A small class-conditioned image diffusion model, trained from scratch.
Model: 6.05M parameters, 48-pixel images, arch dit, norm layernorm_no_bias, activation gelu_tanh, moe top_k, num experts 8, patch size [8, 8], width 192.
Training: soap at rate 0.0034, 7000 steps, batches of 256.
Rows from block 2, named by matrix and row number. Rows with one number belong to one attention dimension. Each number is 200 + 20 x the weight over the matrix's rms, rounded and kept within 0 to 999. All counts start at 0.
# q: attention query, key and value (stacked) (model.blocks.2.attn.qkv.weight, 576x192, the q third), inputs 64-127
# k: attention query, key and value (stacked) (model.blocks.2.attn.qkv.weight, 576x192, the k third), inputs 64-127
q.26,180,214,183,200,243,209,197,179,156,209,175,190,178,187,156,195,216,175,187,178,196,209,197,229,182,197,210,153,192,236,257,200,195,186,190,211,211,191,201,210,237,199,168,233,165,245,190,219,227,236,189,204,219,250,224,190,201,191,179,259,210,230,209,200
k.26,177,171,236,197,210,212,191,188,203,207,192,186,198,214,178,242,238,188,214,187,195,221,186,219,210,185,231,161,231,201,249,212,219,207,166,218,162,195,226,212,242,213,214,175,215,244,203,201,212,235,188,219,186,226,214,191,194,203,195,205,224,211,205,214
q.27,142,164,192,181,174,211,168,200,207,201,213,188,203,211,170,198,207,189,219,192,187,165,213,158,213,182,210,179,202,212,193,195,140,187,196,229,207,204,279,209,212,152,230,199,184,208,199,219,229,196,158,163,175,206,206,168,193,169,235,195,183,187,194,206
k.27,179,175,209,218,204,181,177,184,168,182,205,193,219,205,166,181,171,202,204,199,196,165,209,155,181,195,240,184,203,170,239,148,182,184,166,221,259,195,256,268,222,138,187,254,189,226,192,193,211,172,198,146,203,195,242,172,222,154,231,187,242,167,181,175
q.28,204,218,200,211,195,197,160,203,214,179,205,188,218,208,192,181,205,209,203,228,229,226,182,234,226,209,187,219,187,179,232,214,210,197,173,196,212,192,196,214,208,156,204,224,217,173,197,188,203,206,226,157,179,193,230,175,211,240,175,208,224,166,245,203
k.28,203,220,202,231,200,231,149,197,226,178,192,155,193,206,171,215,231,182,181,206,198,203,185,208,224,213,193,199,203,180,213,243,186,184,194,204,207,174,194,181,189,165,218,190,210,172,202,214,212,218,223,162,188,205,200,182,235,231,180,176,189,198,262,219
q.29,180,174,187,204,239,191,233,171,187,199,223,246,163,180,178,173,213,171,204,148,240,193,179,219,204,179,204,193,188,148,180,208,140,187,236,206,212,171,199,170,239,174,171,187,183,199,183,149,169,175,155,181,180,169,184,201,234,218,177,195,170,200,206,209
k.29,197,149,195,208,247,178,229,178,202,210,212,236,176,234,185,163,210,188,162,168,208,193,160,224,183,186,213,213,208,176,199,202,136,182,218,198,205,158,189,144,261,182,164,180,180,186,203,123,165,178,169,186,194,173,178,186,213,198,186,174,177,157,188,191
q.30,192,176,167,228,230,224,205,199,190,222,215,155,226,219,165,211,196,171,217,188,206,176,201,159,216,203,239,207,188,221,210,220,228,208,200,198,213,229,164,202,197,186,203,215,217,150,184,191,209,197,220,201,196,220,194,180,201,232,195,213,179,225,223,210
k.30,205,178,150,235,235,209,221,217,149,223,198,178,208,198,177,170,203,151,222,198,238,183,205,207,222,215,230,216,151,235,219,213,233,230,183,221,196,211,165,229,202,224,167,235,197,168,219,184,229,207,208,184,174,223,201,187,208,208,211,245,199,191,212,205
q.31,210,212,172,240,190,210,235,180,247,203,229,220,197,241,149,171,194,180,164,205,215,222,206,208,186,231,204,219,187,188,200,161,206,191,205,212,204,176,227,202,170,217,224,175,212,200,184,126,191,176,224,215,221,217,223,179,240,203,206,213,204,163,168,177
k.31,212,204,181,200,157,192,227,207,266,218,220,231,193,229,157,199,207,177,231,213,257,213,234,230,210,225,212,193,187,197,181,169,219,210,225,233,183,190,229,199,192,195,246,162,215,176,201,150,213,186,202,233,179,197,214,203,243,223,195,199,198,169,182,198
q.32,177,226,217,213,173,129,241,197,194,179,186,186,184,150,142,196,158,170,211,185,210,206,228,218,194,198,156,225,169,237,170,212,236,156,195,226,206,195,190,174,210,252,205,215,180,166,188,200,187,175,198,203,207,209,217,203,221,202,160,177,202,207,155,193
k.32,186,194,204,211,186,154,216,200,218,203,188,208,187,168,148,205,168,178,198,191,198,197,214,192,189,199,191,216,205,219,154,227,231,159,191,211,199,171,178,181,200,252,198,200,220,192,196,206,171,162,221,175,226,215,196,201,226,219,144,164,203,220,165,190
q.33,246,166,206,205,186,206,237,214,212,204,207,156,162,222,187,156,195,190,176,223,205,244,220,190,196,214,222,199,190,171,142,147,208,208,182,181,215,205,149,190,212,182,234,185,187,231,159,217,182,169,223,182,182,172,169,168,210,195,169,219,165,243,221,184
k.33,222,157,240,190,163,217,277,178,164,187,211,169,187,209,215,154,217,178,179,200,219,211,216,185,207,217,203,207,175,180,150,181,192,230,148,176,198,210,178,168,212,166,225,149,184,204,193,193,184,200,212,191,196,169,169,155,190,189,170,207,153,230,244,215
q.34,116,198,175,196,199,213,248,198,219,159,183,213,239,173,199,211,178,226,176,160,216,203,207,147,235,183,171,215,197,181,245,177,240,161,193,237,196,222,222,174,164,179,209,230,179,189,213,225,216,153,212,183,241,183,213,200,203,215,180,191,176,195,187,241
k.34,160,157,186,177,181,219,242,241,282,202,175,204,246,200,243,226,195,205,197,205,220,231,216,169,223,180,195,242,234,206,243,189,220,173,210,216,174,205,223,190,199,167,202,225,215,182,195,268,221,159,209,188,218,209,202,192,210,224,183,180,176,187,185,237
q.35,227,225,199,203,204,200,173,181,237,227,249,237,208,214,244,251,198,226,201,199,211,202,263,216,226,201,207,172,146,215,196,234,155,156,188,235,167,202,184,197,180,203,208,215,194,202,239,194,197,207,151,228,203,210,189,239,216,204,193,164,219,188,197,203
k.35,264,203,207,201,206,200,185,214,212,219,235,218,203,213,239,211,184,219,168,210,200,196,281,244,193,220,222,195,153,204,213,214,124,147,199,206,176,183,173,212,185,210,165,220,206,214,230,214,208,195,174,189,217,217,208,246,209,228,198,177,216,174,164,189
q.36,180,214,186,209,174,219,178,200,216,189,158,212,234,241,199,215,254,234,193,170,209,194,236,238,223,208,171,161,163,169,195,208,217,227,191,192,214,215,225,236,182,203,209,163,191,228,163,223,179,207,207,209,191,197,198,206,226,146,186,193,259,193,190,171
k.36,208,228,169,189,142,191,198,221,209,198,194,215,217,258,207,209,237,221,188,176,188,190,239,268,217,206,151,163,163,230,202,204,198,212,206,189,232,212,231,212,189,197,202,190,183,193,198,239,197,213,205,218,169,208,175,167,222,154,177,225,250,180,198,173
q.37,238,192,207,166,159,185,214,234,165,229,269,203,186,165,217,188,238,184,206,199,192,191,188,197,226,205,195,215,211,242,195,225,216,200,243,178,210,198,193,204,179,221,145,150,204,210,155,231,201,180,215,238,195,241,181,227,228,221,171,226,181,221,159,222
k.37,233,198,189,158,151,209,221,215,165,196,261,204,181,197,204,205,198,210,207,201,184,185,171,174,207,190,210,217,224,226,226,210,238,203,232,181,226,190,176,222,186,201,158,184,228,164,170,191,165,197,217,240,201,225,197,241,205,201,165,211,205,205,186,212
q.38,178,214,198,208,210,182,192,160,163,177,210,216,192,183,190,198,182,198,208,175,183,173,176,193,200,137,173,200,158,259,171,175,194,199,174,238,219,177,205,206,202,218,204,221,198,181,183,219,212,198,222,219,211,177,188,174,201,228,211,192,185,209,211,204
k.38,201,199,194,199,183,195,195,186,176,185,196,187,185,227,208,231,190,181,239,171,191,171,190,194,210,156,182,205,191,272,185,190,189,192,196,250,217,148,206,204,208,211,192,209,207,173,187,219,202,217,208,211,202,189,176,183,183,241,219,172,199,215,224,208
q.39,182,211,187,215,196,158,213,205,206,168,215,204,154,174,226,191,228,196,201,221,150,177,195,201,204,208,203,168,199,170,191,159,205,191,246,214,206,229,219,192,174,174,180,171,197,186,208,203,158,205,175,150,175,194,168,200,226,174,184,141,190,213,187,184
k.39,220,222,205,223,201,156,179,217,234,179,226,211,204,202,239,174,236,198,189,253,141,213,215,211,178,213,215,219,203,177,183,163,228,210,253,194,203,229,230,220,187,172,183,193,196,212,203,225,154,202,184,168,198,218,212,200,201,193,197,133,209,197,170,185
q.40,248,197,184,215,228,199,220,190,279,211,210,236,179,242,174,201,169,193,178,216,265,188,183,218,246,229,237,205,230,194,207,161,238,225,234,240,211,235,208,213,206,193,180,229,220,212,222,182,172,212,199,197,173,224,214,216,223,176,202,195,205,234,188,210
k.40,215,175,191,216,217,182,234,169,277,198,205,215,170,237,173,186,201,210,141,222,241,160,176,216,228,215,234,226,237,209,187,185,209,218,214,244,204,208,205,152,188,192,197,170,208,213,205,169,188,228,213,199,186,231,206,185,194,158,219,193,152,183,185,205
q.41,216,203,232,140,186,237,198,189,187,191,171,172,191,172,161,169,167,245,154,220,207,218,182,175,176,168,207,208,214,225,174,231,210,178,206,189,177,228,198,237,169,186,209,217,160,192,208,170,184,230,199,204,174,187,205,206,168,213,162,177,166,195,200,183
k.41,263,171,248,154,162,209,222,216,180,176,141,143,187,220,186,200,156,220,190,230,229,210,179,204,191,199,210,204,223,236,211,233,205,181,205,230,188,232,210,225,181,231,193,222,179,182,199,184,196,247,188,198,175,187,197,209,165,199,186,160,201,162,185,184
q.42,174,225,210,210,180,185,199,220,163,205,198,200,163,186,160,195,241,167,214,224,202,224,165,176,246,229,187,203,190,206,212,201,237,181,219,205,227,214,207,205,236,148,202,239,181,205,254,205,221,224,216,162,242,190,193,216,211,166,227,235,255,205,205,214
k.42,188,233,204,213,189,164,182,231,155,193,186,180,181,188,157,149,228,152,183,227,183,227,182,207,219,216,187,233,210,202,226,202,227,172,197,184,231,201,209,175,221,138,186,209,189,194,250,220,241,221,233,166,255,224,198,186,183,197,244,264,244,191,189,209
q.43,165,190,235,222,219,239,206,175,184,219,216,191,209,190,173,205,222,160,185,208,186,198,176,197,170,229,170,204,199,203,172,241,153,193,216,204,204,215,219,188,183,211,212,232,222,202,187,200,216,210,222,231,175,186,233,215,221,204,153,183,194,211,211,206
k.43,181,171,236,186,184,208,208,195,188,178,230,162,215,221,171,204,175,162,166,191,167,209,201,176,156,200,169,226,197,185,181,205,176,200,194,186,183,188,196,201,201,186,199,227,213,181,228,188,184,187,216,208,153,175,241,219,183,210,163,169,193,177,213,192
q.44,206,177,172,244,238,190,197,229,215,210,188,199,187,181,211,214,192,216,176,208,204,190,239,181,206,216,181,218,175,208,209,194,189,226,194,158,210,182,223,199,181,194,197,177,236,197,199,185,215,205,225,180,226,209,155,199,209,164,193,178,199,188,189,202
k.44,230,207,177,241,234,182,205,242,199,219,208,197,206,193,211,209,190,210,164,192,185,203,238,192,223,219,186,215,184,220,207,185,210,216,202,190,248,199,238,202,161,202,229,168,220,180,210,203,208,181,232,177,244,218,164,184,192,171,202,199,198,190,186,224
q.45,211,223,199,228,197,198,230,190,184,235,207,174,181,154,246,203,141,220,165,195,204,222,189,249,216,217,179,177,203,189,236,227,227,196,174,214,189,197,211,191,183,180,216,154,181,154,160,199,192,224,257,265,222,202,226,196,248,154,198,189,211,214,180,236
k.45,194,229,182,200,207,205,218,184,173,248,218,206,188,158,257,189,137,223,155,173,209,216,201,240,215,204,194,163,194,206,218,226,225,185,172,209,182,204,209,195,198,186,221,144,178,181,184,200,189,231,252,236,219,200,236,197,242,159,181,198,208,223,197,227
q.46,193,208,262,210,232,203,195,225,198,188,213,203,227,198,172,197,207,229,215,189,201,187,205,191,201,194,194,174,201,180,179,218,210,231,183,218,233,250,152,237,185,236,240,218,212,202,230,138,213,210,250,213,213,179,199,174,214,180,208,180,189,201,233,190
k.46,223,180,240,196,212,232,195,263,189,207,186,195,202,180,181,157,212,197,182,207,194,204,226,203,150,194,192,214,194,188,170,231,164,205,206,179,216,238,145,209,169,237,198,204,217,216,190,192,226,203,245,203,208,214,196,148,224,206,203,205,158,241,215,181
q.47,184,248,234,193,206,180,147,224,176,191,238,232,175,183,202,204,171,193,200,200,197,147,201,183,155,205,235,236,167,209,200,210,185,191,194,167,232,173,182,183,194,174,195,198,233,221,159,181,215,189,179,207,224,240,224,227,194,164,197,207,213,210,205,188
k.47,203,249,221,166,186,152,145,265,182,222,221,219,157,167,199,255,182,168,230,198,210,144,166,191,158,201,210,188,154,207,190,198,161,218,220,201,220,164,191,170,188,185,207,184,211,212,164,222,214,186,143,209,183,207,200,194,190,195,207,201,215,216,202,188
q.48,185,199,195,155,185,231,199,223,197,216,199,206,189,223,208,236,206,251,206,183,199,193,171,245,192,165,202,191,176,241,180,199,235,184,187,165,167,214,219,195,196,224,212,177,212,183,202,202,234,220,180,191,164,180,185,210,185,168,208,172,225,185,201,200
k.48,177,206,196,181,208,209,207,232,182,201,195,217,186,213,216,220,237,251,211,180,209,187,189,241,187,172,187,181,202,240,187,200,235,194,206,167,167,215,219,192,208,185,212,198,224,199,207,202,238,223,188,215,166,185,195,212,185,188,223,197,230,175,214,211
q.49,198,162,201,222,170,185,190,169,194,173,181,220,178,236,224,214,161,180,138,167,149,222,230,215,218,231,237,157,208,191,222,174,263,109,196,228,230,180,175,186,197,195,204,210,177,226,191,191,174,209,175,191,212,210,176,193,225,214,189,237,193,220,204,199
k.49,198,172,210,216,166,183,194,186,181,164,164,215,163,242,229,222,174,169,136,162,153,194,237,225,226,218,245,161,227,201,220,169,239,130,208,219,221,178,190,186,208,200,202,216,180,211,201,194,177,219,155,202,220,206,177,190,232,209,202,232,188,218,184,186
q.50,232,212,201,180,236,224,222,150,202,131,204,203,206,208,164,178,164,207,238,183,210,193,192,210,184,196,178,182,245,136,169,220,163,230,185,196,194,154,215,198,170,217,192,191,228,225,231,202,198,186,172,168,205,252,181,193,189,239,188,233,225,175,233,201
k.50,216,204,201,189,236,220,230,154,208,133,188,207,207,197,157,161,178,228,231,173,200,184,199,212,186,197,177,186,251,149,191,202,150,227,162,183,190,161,226,192,166,209,197,168,225,231,238,202,192,199,162,161,212,240,201,198,201,239,191,234,222,182,225,219
q.51,239,175,221,217,220,201,209,220,180,235,185,197,207,212,218,152,156,167,178,282,231,195,234,241,180,166,227,279,170,179,181,223,255,209,255,149,166,197,209,226,221,211,168,209,193,231,249,241,178,200,226,181,199,214,229,198,205,162,201,258,192,198,227,172
k.51,229,161,225,180,214,177,185,202,185,233,179,220,163,220,207,149,151,176,174,258,219,209,223,262,197,172,228,257,166,199,177,222,236,221,216,154,167,209,207,229,202,209,145,181,186,242,226,226,154,187,176,164,186,197,201,183,208,153,206,265,199,212,193,159
q.52,166,274,217,175,203,160,200,235,197,240,224,221,157,194,195,207,232,203,217,220,146,177,192,213,202,208,182,237,164,209,184,202,164,167,169,227,193,197,197,157,174,196,229,174,137,237,180,237,206,213,184,190,174,224,189,143,198,195,197,242,154,201,164,190
k.52,161,274,202,174,201,157,188,236,210,229,224,231,155,195,183,222,209,191,230,222,144,183,190,211,200,221,193,243,175,231,180,225,175,191,178,225,196,186,198,159,185,204,235,189,122,238,185,237,212,208,200,191,181,229,204,157,188,199,196,243,171,195,167,175
q.53,199,158,180,202,190,191,216,235,212,189,242,195,223,167,205,183,196,219,218,181,239,206,219,212,199,215,184,213,191,226,228,207,239,241,209,240,189,208,212,242,134,204,227,192,184,216,176,195,282,178,198,184,208,230,205,176,216,304,182,185,201,132,189,205
k.53,199,155,154,193,187,185,212,201,198,181,223,207,213,176,215,166,216,217,199,168,246,181,204,191,199,204,189,211,178,214,223,195,220,237,198,234,182,194,203,218,158,197,197,191,168,216,171,199,272,163,171,186,188,226,189,189,219,284,182,176,186,135,182,199
q.54,136,179,170,228,219,213,233,196,194,226,251,220,177,169,207,143,184,214,194,170,213,210,182,188,218,143,201,174,200,204,161,221,198,170,159,166,216,247,204,218,191,216,230,210,168,200,203,175,219,216,257,215,217,159,245,185,170,179,157,214,175,217,198,157
k.54,133,179,174,222,231,215,240,198,190,218,270,231,178,168,206,137,195,231,170,181,221,209,181,187,233,156,207,165,199,210,178,227,201,189,169,160,226,255,192,231,197,217,213,226,180,204,200,189,236,210,249,211,211,162,236,184,182,192,177,230,169,214,215,175
q.55,176,197,238,235,197,228,194,193,189,226,263,187,201,201,204,240,213,227,194,206,171,228,196,175,209,210,202,224,236,187,246,188,193,197,240,211,206,193,228,196,242,223,189,230,227,225,179,199,156,202,203,220,223,220,209,252,207,182,185,212,230,232,168,236
k.55,178,193,237,243,199,208,183,189,153,208,272,212,191,194,199,231,208,231,214,207,171,182,183,185,204,208,181,226,228,173,235,190,173,207,248,197,219,187,215,197,251,214,175,229,230,205,162,190,166,185,189,222,232,215,225,247,208,189,180,216,229,218,187,219
q.56,194,189,179,207,182,156,219,166,187,234,244,244,226,195,202,174,231,231,221,230,146,212,200,195,180,150,192,196,193,226,188,217,231,213,207,250,237,198,205,194,173,172,254,174,202,171,214,189,207,243,190,223,200,197,243,193,186,183,238,249,175,202,176,173
k.56,182,182,172,198,170,164,198,176,189,227,235,238,211,179,189,161,231,221,217,213,145,218,205,192,185,140,175,173,169,216,198,213,224,198,203,248,230,180,195,199,176,166,252,148,207,171,215,193,205,250,192,210,203,189,227,201,185,174,214,244,185,222,160,169
q.57,239,201,171,236,203,191,195,211,167,196,221,188,189,193,195,221,192,176,170,226,221,192,189,229,219,222,165,180,215,201,207,198,180,221,187,143,231,287,234,227,184,190,159,223,188,191,199,213,228,183,181,194,157,212,172,177,220,205,180,209,163,233,165,240
k.57,250,195,172,257,224,182,205,217,181,176,217,192,234,198,209,231,219,184,171,230,233,215,203,214,227,194,184,178,213,203,208,185,196,201,184,161,226,285,223,205,193,191,171,217,207,211,209,218,224,200,178,196,159,209,188,181,222,217,176,202,171,240,180,242
q.58,198,207,239,197,222,230,221,230,181,176,218,190,176,224,218,190,225,225,169,190,163,213,208,179,206,195,196,208,210,227,165,208,196,204,183,171,210,240,226,150,185,196,233,189,245,213,185,220,260,245,240,207,169,239,167,208,260,172,213,197,164,167,208,197
k.58,195,212,229,196,204,240,202,223,179,173,206,191,190,221,229,196,222,222,181,185,153,218,206,169,200,194,196,210,187,216,154,188,191,198,173,162,192,244,220,180,165,214,235,186,233,195,180,232,246,230,230,205,175,244,168,211,261,170,200,182,164,170,208,197
q.59,216,207,214,253,273,129,122,202,230,193,217,174,196,191,188,191,200,203,211,228,275,216,205,221,204,221,241,182,192,216,165,205,202,205,158,257,172,181,187,226,141,210,216,221,209,214,194,225,170,192,208,219,161,173,246,193,216,195,205,192,200,227,229,176
k.59,220,193,208,257,270,141,135,198,227,188,208,171,200,181,164,181,205,205,196,224,268,213,197,193,216,197,235,159,191,195,170,186,188,214,162,233,156,170,187,200,142,204,204,210,208,203,202,224,165,202,221,214,169,166,232,178,205,197,208,196,197,199,226,199
q.60,195,211,184,165,169,142,195,193,239,209,177,161,223,189,187,183,179,180,238,217,208,171,211,205,241,162,196,149,177,169,154,194,183,194,183,222,226,202,227,175,251,198,179,154,273,168,232,171,153,187,187,206,188,183,198,151,164,213,198,231,169,200,164,181
k.60,197,203,194,181,182,154,183,174,232,209,173,181,215,206,186,192,204,195,235,225,208,161,212,203,242,178,199,175,196,189,173,213,186,230,196,215,236,219,228,188,220,188,189,176,260,179,223,177,178,188,189,232,160,189,201,148,189,201,209,236,179,209,176,180
q.61,210,201,195,215,212,180,180,203,197,187,178,200,232,255,217,214,155,193,161,200,212,206,230,233,188,137,209,222,166,173,215,153,186,201,212,238,221,219,215,249,195,173,161,229,215,163,227,197,217,191,163,146,220,209,209,176,169,200,208,169,220,219,207,218
k.61,210,207,186,218,211,181,184,201,194,190,170,189,226,262,207,210,161,198,176,189,204,189,207,232,182,142,196,209,164,164,221,163,196,212,223,227,218,215,218,249,194,184,179,254,228,169,222,200,224,196,179,156,207,206,214,176,169,211,200,154,214,197,234,223
q.62,210,226,236,208,163,217,207,167,171,179,211,210,210,201,222,174,204,252,171,205,202,225,226,175,154,184,213,139,234,239,193,214,206,231,186,219,241,186,157,238,217,198,178,238,194,185,213,164,181,194,186,169,196,223,219,229,236,189,192,211,223,267,203,167
k.62,214,224,233,215,159,217,208,159,165,167,206,200,222,203,225,174,199,265,176,195,194,216,206,152,150,185,215,159,221,227,179,213,195,222,186,204,232,175,164,230,211,199,166,251,175,180,202,166,183,185,176,168,173,231,227,230,224,190,194,199,215,250,195,165
q.63,190,136,207,168,174,208,198,235,162,201,224,151,172,195,226,210,221,159,236,183,214,197,188,199,230,196,143,229,176,176,178,167,171,220,216,189,167,169,208,241,214,157,202,169,180,218,172,200,209,171,210,212,155,206,168,219,186,219,227,170,189,215,154,207
k.63,191,141,217,174,177,204,201,232,177,210,215,145,203,190,240,217,235,170,231,212,213,211,203,201,241,201,159,238,191,188,196,170,172,234,233,197,176,179,211,249,216,167,186,202,172,212,172,215,226,185,225,208,172,218,171,229,193,226,241,196,187,230,160,219
q.64,193,183,208,237,208,258,202,179,190,200,210,179,215,202,209,249,219,227,274,201,204,192,148,217,239,180,197,188,224,220,209,194,218,212,199,233,220,217,207,245,252,205,217,229,271,209,177,248,201,221,169,168,198,180,212,238,216,221,174,239,257,242,204,180
k.64,189,170,201,230,184,275,190,185,205,202,193,167,230,190,206,254,223,244,249,195,199,204,154,207,221,173,198,180,212,199,218,181,216,197,170,219,217,212,217,237,229,196,207,215,243,177,163,240,194,209,152,160,195,165,206,214,223,228,178,226,239,222,206,167
q.65,170,165,252,143,145,193,190,180,201,183,188,158,203,209,194,204,209,170,202,210,183,202,206,227,196,200,194,170,230,196,194,165,200,213,225,159,158,140,208,190,171,186,196,167,191,183,197,232,217,204,202,192,181,178,214,217,205,230,191,164,205,198,184,237
k.65,186,181,246,147,167,198,191,186,213,193,184,178,193,222,201,198,226,165,196,202,183,236,211,231,208,212,200,169,229,213,208,159,219,216,223,174,172,146,219,196,157,227,222,176,196,211,211,235,228,217,211,184,198,182,201,221,230,223,209,161,224,199,173,244
q.66,146,197,174,219,219,206,176,190,155,184,185,199,197,192,160,164,175,176,179,189,207,201,156,158,203,251,174,235,164,199,152,253,216,237,197,176,145,184,143,214,128,205,169,222,190,225,203,189,200,199,173,203,221,161,175,205,199,249,161,197,214,230,204,213
k.66,172,198,178,236,223,216,198,208,161,184,192,203,215,177,178,178,187,175,190,197,226,201,160,165,192,267,189,227,174,209,159,245,231,213,226,182,149,175,154,208,145,194,190,229,210,234,218,193,216,207,204,196,232,165,186,198,207,247,184,204,207,236,222,205
q.67,228,183,247,245,206,203,194,233,166,178,206,243,230,222,213,215,213,156,188,212,158,181,212,230,204,234,183,196,238,207,210,237,189,204,159,205,238,191,182,190,213,241,190,220,248,235,207,169,219,257,198,189,172,194,204,210,200,186,202,174,228,156,188,184
k.67,219,178,254,238,207,202,190,246,183,180,203,237,248,207,199,218,208,177,183,212,164,194,214,200,216,220,185,188,216,193,201,222,192,201,169,197,224,172,188,178,229,220,198,221,246,230,212,168,222,254,204,179,177,197,183,198,187,191,197,190,221,173,180,204
q.68,156,207,159,193,215,188,234,172,194,226,175,194,220,166,144,203,212,241,186,240,229,270,213,154,169,242,174,197,211,177,198,171,203,225,218,227,213,182,176,188,194,231,230,216,192,245,192,223,207,174,191,198,255,225,175,208,188,176,190,196,236,176,209,203
k.68,176,193,164,197,209,189,210,171,195,218,166,214,212,194,171,200,234,232,180,231,226,281,210,176,185,242,168,191,194,191,199,170,182,222,197,225,205,203,173,196,180,228,226,180,188,251,197,203,191,160,178,198,259,218,167,215,197,172,200,200,246,179,205,195
q.69,201,235,198,245,210,181,232,235,223,209,247,174,179,234,170,220,216,181,192,211,202,200,181,175,191,193,199,237,254,208,187,185,206,202,208,224,244,185,181,216,219,239,220,231,210,201,215,247,179,173,238,159,222,169,209,183,245,184,203,200,202,140,206,225
k.69,202,229,173,232,228,179,209,223,213,182,227,170,163,217,165,211,212,188,204,199,203,214,166,159,188,183,191,230,247,198,182,180,225,193,208,211,230,186,185,200,228,221,206,201,211,196,198,222,188,166,234,138,215,153,204,159,231,183,195,187,209,131,174,206
q.70,229,245,217,193,163,208,215,187,174,164,167,209,162,210,173,203,229,160,216,183,201,196,183,197,187,209,163,185,183,150,200,212,194,194,292,214,218,192,230,203,216,217,154,166,171,189,217,207,160,157,196,187,190,206,219,186,198,180,185,162,244,154,192,230
k.70,217,263,223,200,180,232,233,193,183,179,175,225,177,223,167,198,230,168,225,196,215,210,204,199,203,205,169,204,196,177,210,218,207,205,303,235,231,201,236,218,220,214,185,193,202,211,226,223,168,178,214,196,193,208,226,186,200,184,201,177,242,168,202,245
q.71,203,171,231,200,197,151,165,210,203,165,196,185,191,185,236,205,172,148,148,198,165,221,232,191,202,213,190,212,156,235,226,200,192,170,225,193,164,177,175,176,155,225,175,216,168,238,100,217,204,186,190,170,214,154,236,135,219,180,211,189,197,171,242,190
k.71,193,163,234,207,189,152,180,196,213,168,191,192,211,206,241,200,196,156,143,201,186,210,232,203,202,218,176,205,163,239,233,190,193,182,223,195,167,165,180,188,163,229,203,222,175,253,111,210,202,184,191,184,211,141,240,157,229,202,200,190,187,189,250,178
q.72,209,179,214,197,148,166,229,193,183,206,174,200,229,193,194,235,226,180,209,199,250,208,212,193,194,234,206,219,207,172,199,206,208,241,212,196,235,254,181,221,170,200,209,183,173,179,187,200,200,190,196,206,224,212,192,221,161,219,214,181,183,213,195,202
k.72,209,188,213,184,136,157,224,179,189,203,184,194,209,148,182,232,201,182,177,204,242,206,217,167,202,223,209,219,192,162,183,193,195,233,214,175,202,242,182,214,169,190,195,197,169,175,198,179,178,193,213,199,234,207,190,194,148,215,195,163,179,202,172,192
q.73,193,205,206,166,229,248,201,153,190,206,210,238,240,179,188,191,206,189,216,199,159,180,196,229,245,191,185,195,201,210,205,172,168,236,182,228,217,203,235,204,219,198,199,192,193,187,203,213,224,197,221,217,202,161,246,193,187,144,203,168,225,190,161,253
k.73,184,187,185,167,235,228,181,162,174,182,212,232,250,181,182,194,216,151,210,184,165,170,175,225,223,174,182,192,189,196,183,151,177,213,186,237,207,190,191,205,219,178,185,181,183,193,193,198,216,194,214,214,201,148,238,198,175,129,215,182,223,196,159,236
q.74,210,196,202,237,217,196,233,242,161,190,194,194,221,201,199,205,197,201,198,261,190,214,227,196,223,261,180,220,236,214,206,234,236,179,223,216,204,207,208,188,242,210,199,184,175,200,224,212,233,220,243,254,214,184,217,219,170,181,242,250,229,183,214,192
k.74,194,189,195,241,216,188,223,221,154,180,187,198,197,194,195,200,203,196,180,265,178,205,203,188,213,219,178,228,212,190,212,221,197,172,199,184,188,207,207,178,235,212,183,167,157,203,201,216,206,197,221,232,201,179,208,215,170,169,216,226,217,191,224,174
q.75,214,190,198,235,181,202,235,174,179,178,215,210,243,230,155,241,183,173,179,177,149,183,195,169,216,232,199,209,190,150,196,203,195,166,194,212,169,230,148,159,203,211,227,178,195,186,200,183,205,194,195,145,190,200,219,194,258,167,171,150,225,195,172,181
k.75,205,199,220,217,192,208,255,181,195,191,225,223,208,232,128,229,189,168,162,182,161,169,193,197,224,234,196,213,216,165,212,214,197,212,220,189,182,225,162,176,209,194,217,207,180,184,200,184,223,191,211,168,192,198,229,196,269,180,181,188,223,199,186,202
q.76,177,180,182,219,211,239,209,189,215,173,193,210,185,210,208,224,198,200,221,178,200,159,238,168,208,186,202,217,154,194,195,215,173,216,169,201,183,171,178,245,174,192,159,248,185,197,202,181,203,247,183,191,242,199,159,200,223,204,212,190,238,181,235,199
k.76,193,195,169,221,216,215,187,190,210,162,197,219,181,232,210,241,199,210,232,183,195,160,239,172,203,179,206,218,152,206,187,231,179,199,171,209,184,192,196,225,163,199,179,241,180,201,206,169,210,244,178,190,233,203,159,202,205,203,201,162,248,162,200,196
q.77,204,159,183,195,199,210,230,169,236,209,176,158,165,208,209,252,228,150,240,231,210,186,194,204,221,182,182,188,195,208,193,222,157,185,225,234,224,138,162,202,206,222,175,179,179,142,193,174,183,219,204,206,123,211,173,199,190,217,182,174,160,180,197,217
k.77,203,173,178,204,221,194,243,168,223,204,192,163,165,204,221,252,238,150,253,220,215,186,196,201,219,195,184,199,208,188,181,209,171,188,254,226,246,151,157,189,211,207,174,190,194,141,194,167,211,211,196,196,153,199,180,192,182,227,186,176,158,171,211,218